Weights of a small image captioner.
Training: soap at rate 0.0034, 4500 steps.
Data: trained on dead-leaves pictures: piles of overlapping shapes, 145000 training examples, 2.0 epochs.
Rows from block 11 of the image encoder, named by matrix and row number. Rows with one number belong to one channel. Each number is 128 + 32 x the weight over its row's rms, rounded and kept within 0 to 255. All counts start at 0. Numbers have three digits each.
# convs0: first 3x3 conv (encoder.blocks.11.convs.0.weight, 144x144x3x3), inputs 132-142, a 3x3 kernel for each
# convs1: second 3x3 conv (encoder.blocks.11.convs.1.weight, 144x144x3x3, transposed), outputs 132-142, a 3x3 kernel for each
convs0.46:113091162123139126089145184109123121153124094166156077097140153086131143109122119049111112083184146137150190128124164173149133099098112197148181130142138154106173129092103136098141149196100158151198102151179129228172120161149119088069075115103122060162119168097112111141121143119095098101131140089
convs0.47:159154158137117164143140198144179072123099078126159181108101152065124086126134159160081106163087093173142183152165174185132132128199149117149076113178176124134185123136133149124130130120126155143124142112144201125129111161172151033163149184118161130141122182157105064108110158164140137210131148175
convs0.48:121119154074111195157120115194148149138087102146111137119123114160159116120137139170123121100104085113090152163168166157113203177137139105148187140128131076103167085133136159102156132122124164200110113163120106072148122158170085104053075147127158139112165093131095128101176180124106199108096072123
convs0.49:119141111129078114125143085140157094105110101117155088125128114118140067142153117120134108116098135139112093097136102089112112149126160105217130139177141053110125061172112127099084211129038124156132045138103162107017136152148145109153110150157142193143100140128074109141096155130167131064106150105
convs0.50:080138084201149123135191205134168094173146117109102150049174124180127125052111174131115141124117111114115103154108152157119126084126170099145136135120150140168176185108166149108137099140146115143122138081073047124164118128138193150106140108164126103076121122140160189151145069141148136156166138134
convs0.51:137100091122110154123113086090119067095123123114111126149139102131144186155114094128099104052105122141140138130099180084137155105126156175113105119102135138144150186155146101117082126147083149152137097181103117142128159170103128121125094169131133107109147078150077107170113139146126120104095095175
convs0.52:088088110212144090104142142156137123147095163147070102117102174206154110145150084087065105121145126137086193107186159113092087131131113094113142119075055138166101060084160165134118168106140096151173114102144096153151109066155052151045117133113103137093104069089114148122173062150108099132087154117
convs0.53:113141087099148116077143170112098158127100162096135105111119115101123186105114182129140145110083118147091180125110078140120131145164127083093148088075147135135103211108153141107155143119108133100165152120132107129151088173135115107160113161118162140139155114205104187098142122123148131160164105110
convs0.54:172136113127141106138146105176141165108102146158106149084178083142166057097143119105145070131143146129119148098121114115129128092158109079124172079158123073084131172086164113097137184098134178110114169149072070100129084136125139104142150127143070113097065181146146118143160065057122142119119089158
convs0.55:081091120115139108106131066091064132081140091135143138107142140121123143165126157101133076081119113120156126113079154145144148164173139076090109128072130119109173150160115102144099194111144098116122157083123083068144127169135093123163101098217159073138078113199103131162179158112092126115181091122
convs0.56:089131143146100140121115208110160145131142117134118151140118161152114127116091138140191150183113159129169119130132076120107150144103160106102178116093182095107114164069137103132161148130119119140143072155125083110123093125123127120102049119106180172123148114146174131149128161083141110161128117175
convs0.57:108141115117192197139121136160052108137123166133129113105098127162196148140130087135153102167123096138130158154139103149117181113201112165108124151144139116169045135168130058150100091146130171113169067113098146120062171101167132092153097179142152148174099095098155119163116159114173178151100119100
convs0.58:159177177111096127117099204138092119124096124143155148159091124123141146148105106070131130149101153153137116151119123109090140056096130125105129100128101146090187135105087082083221126088109110119160164133115145161177127140184145092131159100150107146168090086128167128137148109138179130087109144180
convs0.59:156090168127108124157137138077117117122116133167101089106131073118223102081124077142078147127143130111150133131057154099089119140073146152175142139092104116074142098127129119121143106141062163152120107082109150124106153093183131093142097137188128106155108074073201120107149104149087159119209122108
convs0.60:145142139132132138105110059090119093110109123169171167095130137140079160221173118117127145080103106146152112138082147105109179105089138095177135120098147166097121115162130181133175150096146128110079130155144113157085105113142151127088125107144120070162119175178092159045132142118112145127137158157
convs0.61:118156116136078142109092153109061173129124157105080136072089103173129145123157151111130160137112159091178137149084142133106109152146131172069153091092078153131132080105113159098093119167183139107174180164095073044073111136148166123185107121189152074225114098097141167112154182176137150166092135174
convs0.62:127167137141088113108131146190123201105141096137122093114104158121127080128149083108114137079110106107162198116128000171173151137131139112112135111179091085112131162075188159106143146137147114157169109106105133122116089166167139176114153161126120079090146141159111116112163137097126119058096109166
convs0.63:119166130101108118202088106138121148105133120067109140129102187130101158061141146143128091161120149164132113037161113108127145077141096079127154162152119129098098149047150131113102142141101105144152163176157128104086197141124109143105146066082110099152129073137145119113122116154127132162109113092
convs0.64:137120102127091138134104096106089160115079117122136086114167099159185116134093083103114128143113115115094111120139163178106133082105098170171087141144138085087087127160086075117128060179131179129112139182145104140120118078130135148177105108093085155135092135106094145088125123154114144086088128119
convs0.65:135157115057091091182192121118106109058138126094129107086170114085112129126146158109169090191163064115112134173118153115165086179119085070144103179129180125127123107121143142136171082168156124169134086119154138155072171140174120101185134113117066099111134081124102160097140134200112137164130082145
convs0.66:111155081115125115120170156163072095109127170135138110147095123153122189129103157161142112143140072176148054141128114128165148161126122112120129075120166123176086109135121155155098157090152086148167158087111167121107116133105116165157134122129147113054164124130079150167108130126103118124097173088
convs0.67:095125104180165100115142087134160175115125124137152150132130200175137147136163170107191084170102169155143170090144150138126151101139137174084213122134088155154085094185149110123099160122173110078145168127085150162157108071168122154094129192156129127199180096123171145088122110095151180127096156096
convs0.68:168151110189117069099113145176134182112087121151142128175073105159153110127128074131152151151146109067108110116137133130166099131132081072159085101113105101120126109122127177185112107216135146115131091159099133243167129146146098096096082129087097196103146139111125140143135165106100126160144125119
convs0.69:108129070158163162129149132116187130110115114122120161121093152154117135119154143139167129128149097113117175165167129192143133103179170082165106105077094123137103097101140143167099129171074114051114131175133149081107143159118115132153129119138046156145120208148119122142154122155135094120178085085
convs0.70:126129206110129108148167110085163108124170104112078106146164132159128052097153097184061181145146138103114158177137092110136164102101119103130164088124146144144090120154139120124158107062147145198095069076127128184067139128122100192098109133166119118178169104121151154144150168072142082119141201083
convs0.71:129114150144084124152147095154144058128173189099081119117189144140155115112104117180092138089175107158143068133093161137161149105137130157167163149040114126110146130118129141145140104172167110110150172116118149116096142086169114143129101154175106160137111092164178115065069155134138147112147104113
convs0.72:168148130119107193154155165087108096153077194168128095124097085136066099109075119163128162066167064162098152171158133110092103129178101113137088104131152100108081178146143089104152077093146130137104112125182147167134068166112114119156162102128070164126142168119092168216154118128184138112099112083
convs0.73:159107112157109165123117143107170151102129144173184127152102116134086085144140024154141118143139177086096136171102094109160113113122148130169112135162142106117069124151053136146130173152105102118135173149140044103107065129141122114135124105140038105124082140146124141139104110104125087160099138164
convs0.74:116138103082114160101101137190134107156142122135163099149101125111095173106137093116094144114144125195141109108139074097136112128118151138045168122146083087178117106150152146195082107082131117116068128097136164124154085082097209133125172145138178040152164152094157080099140141114110123131131126081
convs0.75:132176038080108088145141087177075108136094107132127110134142124104128129086137121080075120081151112116142170106130089126124097129129104076138141152134134075166118111091167148138156085137070164095132133154210139124121195120139144035101136149172199226048166152149184071167152162134125162169112097121
convs0.76:093147106073147120098119128127132121079166127152108163171124084155106139109108146135107113130119109139165129093105191129080107138152205081172139163192079105130156091145081084117122109126154182118082104050160079147110104157140130136109073147156109171089115122073155078110152144149150151126178136159
convs0.77:081150124135067138125139163096139147134171139171147126188041161172093112119139150115106111153140131143172106172104170128101155132128096129082170133181114138070134097101164158119174126125151108141096128097177089115118146117087139049172130149119131132106156170179108150090151173122163157119145193119
convs0.78:114096144092197174132156083104128143151096101125044139169183150095088112123146158121128093157155119088163058093104147148149171132134110114114120147100130134117135120142101097113100096159099078138095136175143101158125130146111067129149122118062149118171097093082170171098079099189078082122132196153
convs0.79:076050113133148124119117134161147134153144123128077134156068145130124087177128169107190112112134158173131122171077165124147104146110149122099117107148161126124149120149130127105118127156154144123133186134167154089086117131163121159124112112153110105135149105090099097155164146145132140132105154097
convs0.80:159112102160143103050129151106095098089141167137165071185125093099144119165143127164108098142118190186131196154097159169141125138095111101180109114196096056134122131111162207106168139069101123134091093148078095113128075165098175133140095220111078165110151150086140177151140111106145147124207126089
convs0.81:155137099110095126136155159091158172111129104169125115138143142144154083149134161133109122113152143119081113138089101114169114101158137168117135115113107074102159088151101178093159116110110077129117130127168112187156151160158089132179111103143126132113148104140149187159127171134138154152125113129
convs0.82:130176134116135119207176141158175140148118146116150130118139189097141035128158095140121130155146083080133124191178118098099119113167113147133159126103048141157125176150164039174059135124108129113122135121115162123137102145094107173151176130138081139137143151106121091067153080111141134119115095118
convs0.83:069111086129151107109135173116116145157171161164099103091137131120174187147141118150101115110130126107117154031132134108137120067163076115131145140117156148045129123120146139119140110109147160128105045101114134097155116104097065101165166142149086091125116098119106112224118105099155190103155073183
convs0.84:157069134101151091126095192137079150136141165175111090117151150159095173136092105203132131059124148093171119157180112094079154178121133126140115139142108123051111171127123168125101095072145105035108128105148159114159019127171125068151179116110160186115144144105140127063170144119134123124128086135
convs0.85:107140130080128142122114160119098165118119128110125120110103157131094163134087150073171118120163114139114142131164190132121087135123105142140144112071180113046157100022136128108143113157155119129119116133134181086154069164180140137229096125109157097031141096139117084136169068106159064122132108160
convs0.86:146136139099144167094136157147163106166096149115137120095096140121102135095100123154083077136172135173107109089150126113131182126144113112152113101125059150154109100157137185065177112078113104133130132131166149139120060106119130170139051129122141131129094137072131085150104147096099127100126115158
convs0.87:094136135140131124133123172198159091129136126128148127091192070127129138074138168145126123167090072130164078101126189138106106058114178194195099204094165154095097099151144088136129109136128133091119089152125141108084104113112107178120123060118127194139141152120172111063133070170103139145159112072
convs0.88:109095112128110135145133143166116138078170053121177078147153168138148171095173139121061104125135081092156119089166170117095151167117136093138176121158142112132101118114131141107146133164107087127120090139097125146140226136075120123194106117134157091094161123110149107147102098153056119124086120148
convs0.89:133139096063170103193102124117102096151115125137084129130107113112097097144089174167132149151161121078130092155091112125116113088089121153111104163118105183134115119172128148143122085081120166129165074062120158157184125126116112155072123175092079113105105078052135167120151174106126106101156122077
convs0.90:121120124181094106140159154102148184171095103181166142186139120184149088159144122121084100122129134101115139162127129170149113152177182166176077106134131182117091088149157170082140136099134084155134078093132123164114168091126110140124132229160087131137144097125109103128119123140110116139143160150
convs0.91:112095112124145159226143132120143021152139153112132118148149112167136131132163126162071124148145116153139157140166102156125126138167123125134082088127148100103076068166084113187064171087145102191129115158129130163090125112100176130163095155117139149157134090186133040091065141112117101115145114062
convs0.92:104138057090137167133121094099184137144125111103101091115111094121169170082107125147175094095133117172153111071153114140125164152134154090132144087098174111110165073153120118183181094160128137154116118109190175127175204134134111100126126169152157075108094153148148122153121127104138135144178202141
convs0.93:076142110130127136172133161121125125162172149118110087102192138131117093149100119115139131169126119135111164146168136131111157158118090126151083172108118136084136119090127112115128116097139068121146163138106194106119079124125206103104177057108110057149165199143104171083085149159179175173166086141
convs0.94:150114077178096128107135053137122153138164077166154114105100099158112119082091144160119128147113104104124115137162132098195101064128122129055105160129119115176151115129103134115104144162114135089093156242240153072112129107116163162156109139122070106136166131187135156166220176136139100135126144126
convs0.95:150153151144157124068152163147145089097163130103162093148086168109161120119116186092154092187103129088156151142087129216126169149058152102149118071050149124136131171115100111079114133193081167135107118110123106081104163174155076109141110125068117141127108119112151121075141102138123135124120145072
convs0.96:126142138175111115107118153134167162130140140115126087120176103134162167141177054141143117144086151071124131091112101151147099080102140082131165122189161087103091152212158113101137105133133136111066145161153171093142120104158163137174056092157120119173099075117089088201161122105096140142198154134
convs0.97:120106141100155099128130132173100164120113160097128094116148082140117146125151102069156121111142111123166072102115134062165116201136105090105134169118126159161123216058133120124104129146104113061149140149138239100111096079152118092229148118104102053110106102146140158149136129071151175170113094189
convs0.98:062115129117096131121114167066182098095123121140091144156145100150135121170166132150101191129165089143116175096109143131107114160082167112156133167154094116065189154107145201091179144152113051120142205132161098151146135152132119109122098091154180129176140141128142109074098088094060143122109124116
convs0.99:098167133134154126107099157095124139150108112162086131182113134116154121166168178136127135091131127091121138066122106082116104097119149134099162162111075122126198147107114072152169107121141065091124113165128121102136096161149112138076121166095129105157118129115110136132084153098068136143090147125
convs0.100:153105148174100142097119104107126126114179106183148141125071103116202127150151132099148100091102151128095138166145089122100097134159155127177154088170119093134113095169151098151116104095121152173060127145105163137102099222138133120143092133131114131132153139120125134130118145119102142107130156083
convs0.101:123149112133194118100161230122119114119147100149151094134146079107097106105147115107076104187128121169129118169098110133189117165118139188066189122141110145084197202147147096165136181125108124115123127137065163189149105128128141119094149096181073155184146143053173066104089122146125133112112127110
convs0.102:106127118141138163074118146073153099173107150119105135108122128128137134146117147140091147119133127132131136093104093126157151076206084103208118120113180115117145099110139145095079082172127199096133130118165147104103203131157099133138124182096127120125140154106091149095181156095193124155128145170
convs0.103:170118125150087110111154170134123079143082128105110175154112089149113169122157148118142071144153171147124123184088153170129096084170133113111144124181148063105197138053138102100157120109107099083085157144110175141110162233114141120095112109185154102074158131132117105098150111131155039176123214089
convs0.104:115137076148135155108112137104150112108157161120100084122163114103172108135139211098145156114135145103070115182135138136200191161162137136148116108167128185124110158096172095153132148133103145084083100142155110145128175093168141155121114093138092131142115090084184172132088166149141126142140111105
convs0.105:097139130152146054139087094149138129092130133138105149119093119072115086140129170138179115108118128159136106133169149098142107140146073124148102170166131103127101172120142151168105103159110149182180146181133110119160125144150093157124183066147144101170143108095101149110100167165097103165178105148
convs0.106:132167120096117139164166055167128136138073216117143121124193183141115081127103152113139117180123145095124182144171121071132133152123164095155153126111148110168126131207102096170143135128120140142082180076201109143157084141137112158178098105092098204060113036132176140112165119142126133086130108163
convs0.107:117136148149022144122117146117140117169179140178150131146128127136148176136117109118141149104116140116112158128154205127170156071119189133157158106081127145066096176154127145125183154167107152136100138107126060143114171110134101080152092125124177141147133138138096122141157129154086162098141161118
convs0.108:067119125156133092089165122121135145128166202093104113114123161170166138164084135163132169132122145085137105115142090149100162104155126098183101099203145130111125143149055176113173130092061148187139101155118177134157053114093144114155135170110122100168132117107159057129116103148183139163124129145
convs0.109:094111177059142125127124112134140141120145134145151152090120152116123068131070161140154097177129105200152099156164115129098190136069085113079098112128152102170142108161124134116112117147082122124138074134108148101129151130153085129118158150131207145134120168142126122160173117110175094128169083156
convs0.110:129086098110143201129108069144078146133067176103105107137116144145067146169132171066161109136085113108145089132139133063112152121087149129120122159120199131124084114099106088116169145128092151161120166122102168165154144146157158144195140070162105109114189149130103129155128090140142122148106138085
convs0.111:181181128113142115063111124157143131127131106115116145134145137091165105140131116147148118148141135117180123117110124155134165091167169147159036139088088108121170112111122106097134136146097126112141096101154077133141141131156142088122152119182131091132155122159117099134151101122122093123101092096
convs1.46:138089117131050137130157125114160154167150139100156113114189163105123194133175132147178128160088102108099117165095140097131089099100131128076074097088143144147111155090146089183095097118123175137121104089082097163150144100075095129151102120089135104136116104110179061133156132128148099072066147145
convs1.47:120101094093127194082084145095100099164147174082141118177070148140141133141133115170097158108105103119147146139158165125134128168187148118204098103059099125093108091145171139149130114161116117175120133158159159221146194135118135076160080109163116144129186162164101121078108116142139144150149181178
convs1.48:169144135163073090218132098160114169105154109115118080140100102131162152164145168112128137131112087133126103148094156103116044176149096166151140129087146185093188121134109135118121085126117094145105127120074125114086108106144146160151156119179106098092115138151151115113120185119091142120110115123
convs1.49:164097129113157136099079077136156179106122161139080102118123160138126164149131149167154110074161150126168095116137141123107086111083113157135146146100121087152108194125145116132117159153127135187121146158143131112156147152128145113137112088142106099132097092135144098161119153143112157163095158195
convs1.50:120145131117127166117133143140204132131100139148163149095114165094124119146094177178131205122126201171144204149114191141093149105079135130092114153185189119110127135143170126139063138123130164136158134125123115142179133130129109073143096165127124166095137136148110108121148130173136117129132152150
convs1.51:160125094167115125164111125184168187106193127149143154130129195126067072133160184152147145115138140151133134093094192117140138140083195152175115138099195067149150119148134150113133135095093197118176124147144127107097156118165144104153145147146147173152144094155097170105135138110097091109120153111
convs1.52:152133094171149168157068184144173174221181164128163143119067150090156078138078078114153161116152134190192144127154055093120094113136137173182179094111149161131167146150161106107127118144160133129135152168114150138139091131137110156115119103085129093175126098154187165137173209176151157147183151103
convs1.53:168114155168084115166137136142148135118130117185197125147169105125161136155193109141109100138071095189112156119129113128164090116116146143183159125148152122147120123054149117128144139139126142082107090165103099061097137140099109135118110141096106123102079145150149112159128191152115173174121206123
convs1.54:121143174104094100081103187137187147148151151134149155174144149221091164184164202118106095193086140098191162171147153164130191125101119099161138130092160101149145128080088101105147168161106113199146125146082084181129119135133115124112117152123072092117101098156176122128177100158089156148152094104
convs1.55:195151215196145169178174116200101117114157135187128149108112099134141168078092158115149087114177152143165126093093015115165163103140122111134088156100130129176153112112119103126108117108177102151171183161162136149152099165143120122153123091093153131090164160141126170170193134124087160093118128140
convs1.56:100094134118140188156120181168117117164136142149118160095155119139161138088133113188217140174096113136155145161159106127178136176125165149145066153107172125157094115163118170111064111130102119111135107116145111175116085118108084105099121144098175091117060162130163104137063160131115135138172192135
convs1.57:092093148114149195171155113154099098137142173142143157136137134142097088090114113131124151136126172108140125140134105126110131123119083160151125164116169159209104145159112116133135164116129153149082199141122110072112099160114132087094088111168131094113077158127166116126193090212163120157143108139
convs1.58:103127107113116146134099162178148159126067155166114118122127147149090107153138149162078136095131125162121119190098141121163091208151122171169116114119149152154104061155130134170132139168127082126158178153138149119138123118131156139062163153146165156171162074140176141206177164187093154119136146131
convs1.59:138112110085177148145142174161150168128097135139141166123138212141149142136151124095108140097124105139154124190149173158156174149090149181135095126122146125159177141081172070119123107176119142144086101174118109144139099112162166124105108082114108138092101099136167092106161120132141180116123141153
convs1.60:161143186103110089138176149154146126105100156164184169203197122150129180153123129127116134097086133148119123126123174120121120108105080110149121113041138125139124118138119083189075154121122207158137136123127144129114154183155146058126166140178138150139141058116122187105146086151182145147128129194
convs1.61:199142177119118167186126211135122119133139115186106167093147106090124141102138115160086147063123133142139141157169152135200121148086156114164049136126149126154102128117083147143183160157158129132174135135103130168193070109124134100082121114166075152084132101181120143134132118109164160110144149142
convs1.62:169130102161158144146129105138138166183158121163138151066116145155101178123094168116107102114061114143107113120096134158113112141122174130118148135171148145111059111136142197143143095117176089141115056104112115137139153091161072086126093102138181134184111160154118140107134069122139149109171102121
convs1.63:090156106133137124117158117183128149118098134167128101167136137169150115144145104114134089148135103133120140066162143135091147072163105143190167159080119161155160096077154106113110164127133095141157140136096149105148063128143161191112060111111134125145131110103143122093115158130130165156098125140
convs1.64:085110167097156162148118200176120183109133091180150153108187110159192114141217155142141146145104156128114115130133094135142120079120064137163108115167101208077114109135110138186109088091147118140133089179078143112161125091075133098103116135129157117124097172144127082143121190113091130123118123083
convs1.65:069105141144110201117083162136139145160111158123147136109118128128140181112163136118102087107137089123131122075173117077133157091156143123135143115103108110087112093176100078133102063194088141138140118156147113154123117141054093114118133106140127154120112154150146086153181188167149125118175116184
convs1.66:123146118081093136100234160115132190130133203145132147072168089159166110165148087124094138133122160106107069055162194157123166115123113127100110128135127110093109086136101112096147133113120113168150177136123093124123149088104141049143085083135131117123170190214097104143150133144150099170134114179
convs1.67:121115090139085143124122175174154160143125159197108153084104090112060153086122055152127076087167133120121082162110070163154099085156091084136107107198148123175184127081135140132142125096149172132160112193142146133167085120132132116105102101154157108137148159140165149116158093094124113086178114134
convs1.68:138158149158124084140163157138171177136123133120156127131173153189119105100171113130151097089116151126154113193148121133128135116197119129170102117176138105138126094115084105146136124177104150157156118160155203136130133119103184090150173079108108186097159084168123142189144170171143154160156128175
convs1.69:100069112137153124162069154142132137174106192148133129143100150135124135095072160135154182130122112145137136140111153095121138141160135127180151094213093067128063068136066145152135114110087124106156109127111124095100166128137130109146093044135117113121113117145081200117154111156118089093111147200
convs1.70:085082138071123135105135103167150109082132116155102116153124148171116128113154107128090155138128139129134139129104059116122142111126108146100168142183171119095132120093144115097161081107080126122136145180161094121097147101157146098037066069090155159132139129091143209126155186137149151154161105106
convs1.71:130133174104111255079143124123129147113173109101131184136059176167126145147143143147106123124129094136140106146128099082137094095108161120130145082135116068117134162155174072116099177117118114131123166134162163170175145107157167195150107066113146133135100139134145154150116148137132115167148090135
convs1.72:105102147104131114127086091171146142148172125111190151162149146085120115152162125147110135142146138119100146159113077153123133128121029129138173092169124087137117098035127126163101117108115151076110140158138166158172121068165132118130045119141117147138092159140157171124111102124149125131170166123
convs1.73:118118149104032105113086074130114145184160164164138178120142147148146135125165152096142049093154131129133127140073117186127092103133115127157126162162142163093139131135167162149073163167155159103179106131121118071142089088171086118180154143130070113142172118131138146170145192136138144114202227179
convs1.74:147112145122098142134195118156171149210144184139204123101141130092167125122153146146137119125116067148171104115178115137176112144142123181128115140125085105171124086142109086118112095148112070110120158112191096177163157142147135069150091161092116122101201106155140086127146126201187093165180094148
convs1.75:156131095167081156173150111140113128152141117154175126065101124117117148112118117167193114157134166104181133086134149161125127151134126138135169087136098087140134139107135132108146116194121065185133091156104124122128090118121117104144140132077146098110116105125112120120149085184105104104107167189
convs1.76:158092119109105101118107044121146147136113049085104100163156137127145121157144113116148152137128123144088145128084138101179117118173146111110172124116090149140154140122115117124101107097139157114145118145143156150121142134121074086142145173152144136080196080153097087035093144067130105109130109103
convs1.77:145131187163114113104137125155169175222121168126178159094111141163117158145215162121129173112095164159092147094145096164141127122158102103148086120071079135147099131097172129101141101092104148106177151103164130162174142098093164104179161137119158107145167145145140147160139173124139109132086125155
convs1.78:156156187082165160110174129211166182167160150144177127123097144172207104112120091138121134056075139120091137105151140165091145127138139113103092177097083158139109117135152109164134114075164126086141156169123131100161132117135164136122142093173131140108116089194165091125163152172087155153076120166
convs1.79:188139125121151085115111080117145110120180104099155103124128188187071091150151196083108140115127120054089075057118106162145165137137193177093182114099082086168169129151160144089154173096130121109126111096108120114136132150142146137140181129136128150110077138118088128075147103169129165184140096137
convs1.80:115085112142221161115145064159145123165149165090111135178135099120164105167091096127144103058143109133153129065140156138105167173139095100116133120152179142098163079149113124127090112146100175167110118204156145115102162098109164077121146102142095148135139145074164130125106128170168126119152133179
convs1.81:119105165079139130151136121087154117081152133114144141125124108139130110141112140183105145155085164171131152147151127147152085116161105166148174128129082157177140121131115145118129166092143188129193150103104133146142089091087155121152150108141138161083143098124133159132094128090143149131095141163
convs1.82:166086156137194119097066159115100123147134155146083121093092140160158085142123149163162151089144138121052110128139126075166110155094085136197119148137125134123105069137138111106140150110113071156101102157156121165117122067080105170112104111135089139122093165064125146078119129136107088127146182161
convs1.83:145130161112156126187161134167164142163122170178153140189090136108126109138128163179155197141116136088114125186134169135110140136091125181092142132153144112083147138131111133087153124148090169153142113144120121140151188117104119080173110119125180149186136140115178156153079110099112159112112139090
convs1.84:120103099109168103105194168123123118128121138138082093115125154144116096170083121167124175164195132127117120080090137062150098117133115147141184134131045088155136142164133119182182123068156123145144093153138156126173143131142159165106105105067148122129230097101154098119194134135149158166119079094
convs1.85:074172177125186128097151135145157132167154149206179163103143192131125134140155152132127093114127186123140130141170149117153111152158144156153155119111093118106144065116163141117189102144102107137106124112166156115134094114085136129090104108117107092203115084108191162134106123124116151090149102140
convs1.86:137112134162148102173150144125110133194128138171146109145148158152097168180121160169108193099174116126138094135118175128139157162093123119128080106101174111170104127167088089127150139076075164170136112106172115165115171124148058070052187170148190131175159188149159155088145134104109139162070132143
convs1.87:126191136118089100124130171121155129154114152126162168112153138081143106120136157109103107144167127146135158078140132122144119146145131116112097104107199156209175218068109085132158112147166156134133127106136200139147126199133201095124102158168168171117178106161132086116161124110185157224186144118
convs1.88:091076076094076121101140062109126213113169162138108130104115155135140137112120190101118110089160171132098090152165105123131130123140072184100200167107115171095094147177191122117065063161119087082164126152170114092115139143100175134144113096115135104116114133082099071109165126120086163113192171115
convs1.89:132137099205092165130127184161145108175120162170173157061167092197146123111170121108120116158159132090149046110111129130126118118134146103144142152116145130105120123116125162140174154103159146161114104116142161117137154128056138129071123146109171069130196136181167113096133139138152110133157106104
convs1.90:074160160077103124111159165153148140163125151147114153137134171116077095178145150160119134106151133123137078124168144144134125149115152132090110148116133097129072102029123162115122146112089160117115161164130177185167128122131141139167128107144125129095138172161084134153174099129117154135102130091
convs1.91:107118071127062105114114138148109196176106171153127163145112157130164107123132143122102070124147128159189130125119166149079169153116127183120183160147131134135085160157146146090118112148095174158179122168120142098174155094086163171122122071130116166089098116103127115123157135166162132139118105152
convs1.92:152130131114176130170224126123100134141135148126122126139144101136158126162173140148106124112113099113088118162162127136164101102202164098133080172091108104083144082119135110062055096131125123091115152118153143125188159071152154170121104115105085156129187100188092066118130119125104098137098109173
convs1.93:136154070122155121178140151112120152166155163162200118099138161145135143160152136176155187155111080104120148135152078175204098159145174119072071150143078087164023146100176165131113174149138106180114116056128130125142158161142123092116060148140141071134121126110152136180180149191153124113185104160
convs1.94:183113159185111148128101075127132099107074119148079127097092150147100167140150174122127145113107106104156081143099131159128159131122126102191206148115185147177147150134144142139105101120118110167156099111106104112114122193108104116087115112142134075130071127089117174138110082080131134127103119121
convs1.95:113129070097129171099121095164129141161140142140114168176152126112165128122176131154142153135144164119145106171191080120154120114189162136152116125144104118139141142114162146132124137157120150149136109160136088085115133110119132136084173147115106188143100111119076109078145113131159164200139144155
convs1.96:093077059073175106090101124152157167137136181154182151184152102112161133142165072147103154114170117141133184088129146150162131138143156100089103120180155157100139112136121124147116130085122131098123185164135178140136071145076058097170098122173065106130142146163137140146165132131153177128178142113
convs1.97:197122186133136126143119160134123106147168162137139168145113163169100172131121125113121119098177174092101193110093150146116202091084157125140133111137068154130167185089180107126130138115145154162144149098158120088136125132189167124092129097134095126071183157126124143095083142097124106146142148146
convs1.98:103129123151127146104093066123148157151138168166114183071076130083120132122090152085161073143123170118173111116140171167120119146076185160095137133139149161104175138159125198125146152114112129138207134208116101159103117083136100082157130094100115042075125074087150162151120147055114127117174146121
convs1.99:133100141066077144131128118184178127129166162148164196150125118121143115139142119160169101151110104156180110151103079187119090114136112188113164110127133134067111139155100102137108117079109133134126171149148166138120122084114125110083127153117133121074129164093153135141188182130133119177114160178
convs1.100:111100158131114147180056152176115147098145171207158184146129158205142177069130126135156157132134100179171137119153112076112148106143095114142124079095123124128104145098134123152078161122086119180149109153107122180097122115070110132158140115074155126156150148141183190094110142129142125163158145099
convs1.101:124155100166149113103080111111145154124102111111167125160046176136117142161067159143180076101128120103147136076124076165107115104147084101134091117162047065128157125106105192132153099142107099140135133190155074155131115175124134134116154102165156138144083127089172063161141122154083136130149147179
convs1.102:122128127112145137115191104115176150173168173165136150115175105111124115161157112109129146141197137152138143137091141119160156177127103136144108152113178090129175124117109101126082105162125108087140092110103083134145125108101107155168134128080113148122107136131131135110080133137155171120113140136
convs1.103:109123226123104141067162165154156176058105138121145131162178165089117162144188150159099120167083144079140134150122110151146155205113125111193120150114184103160117089115169126154127112148149103167106112111162081157100036093087151114127113165084141094151087112132164190137123127179178129131072137113
convs1.104:133126149119120113145084142129150132127157111158083158160138133116132147116129131092050109136097170153120152124111170174147159100087143155105165178123177140134158095106136133110162167106091043125085127131157077149113113182132091098120157172188149132073139187121139144087109109084131106083083163105
convs1.105:133161113095121109096091107147187148088142128129154128152129114082093136075114100111126101127137128104125127152127183155151135175110132144113125105125114161103154132117185117120101106103129157133137165141096160067118158092119144079157161123152136137130055171085118101156103115078194151148136124119
convs1.106:165165072120140151132129165145129108111159146127150155093122120186088097136098123129146132113082130123167131081157117109159141133178140080078043102118135129108130161103184110134131128158082112117132148137109133136090096140145114105163057137112194079144154145138132082165098100139154130147155139099
convs1.107:069066148128117141153135145132135176115138102129118120113112129150147134149170093132195152110127161111151131131111121103160101092124122112119128097129071119130157136139170142155153125102084213095175115157140138148184173106125171143141100122038158158172181147153098128104198176153192132128170157134
convs1.108:206139093114116153140137128082142138144164113104098117223143162128141159145133120120086139116110119146131138112112100119139107102052083047082150099062166116124089152199133073129130132174158136146148161177099158072119153153143110122124121140099153098097121168097144124119142149155129092095123154102
convs1.109:117140127125188154165178115125112110214148179144138106132125083100157125179083147150107137135149142102101163119110120080148166138204142142083152118115110104104194106119145082151168132156152142088155116107164135133101104113117141110099154172123143114165110096082158144091155130155191187115168129164
convs1.110:154158159155180190147124131200146144155144170104150117097207071156111178150120092115138169171139145122102161142128100176090112116142099105133114124110138114148122063133114096151163118084104163126158150141167125107156119115109177086147112124129143168088145103149125161186135107150157166118116167184
convs1.111:136221156112167077151143149179099150207158148129192093162107135138141137139103163159115143154133097149129132144081151161105073189184102121163142119157127112156132125156214156137124099139165115131118132156142144148147080070154152030151085077143154126162130078089137129142182126150110099157149162159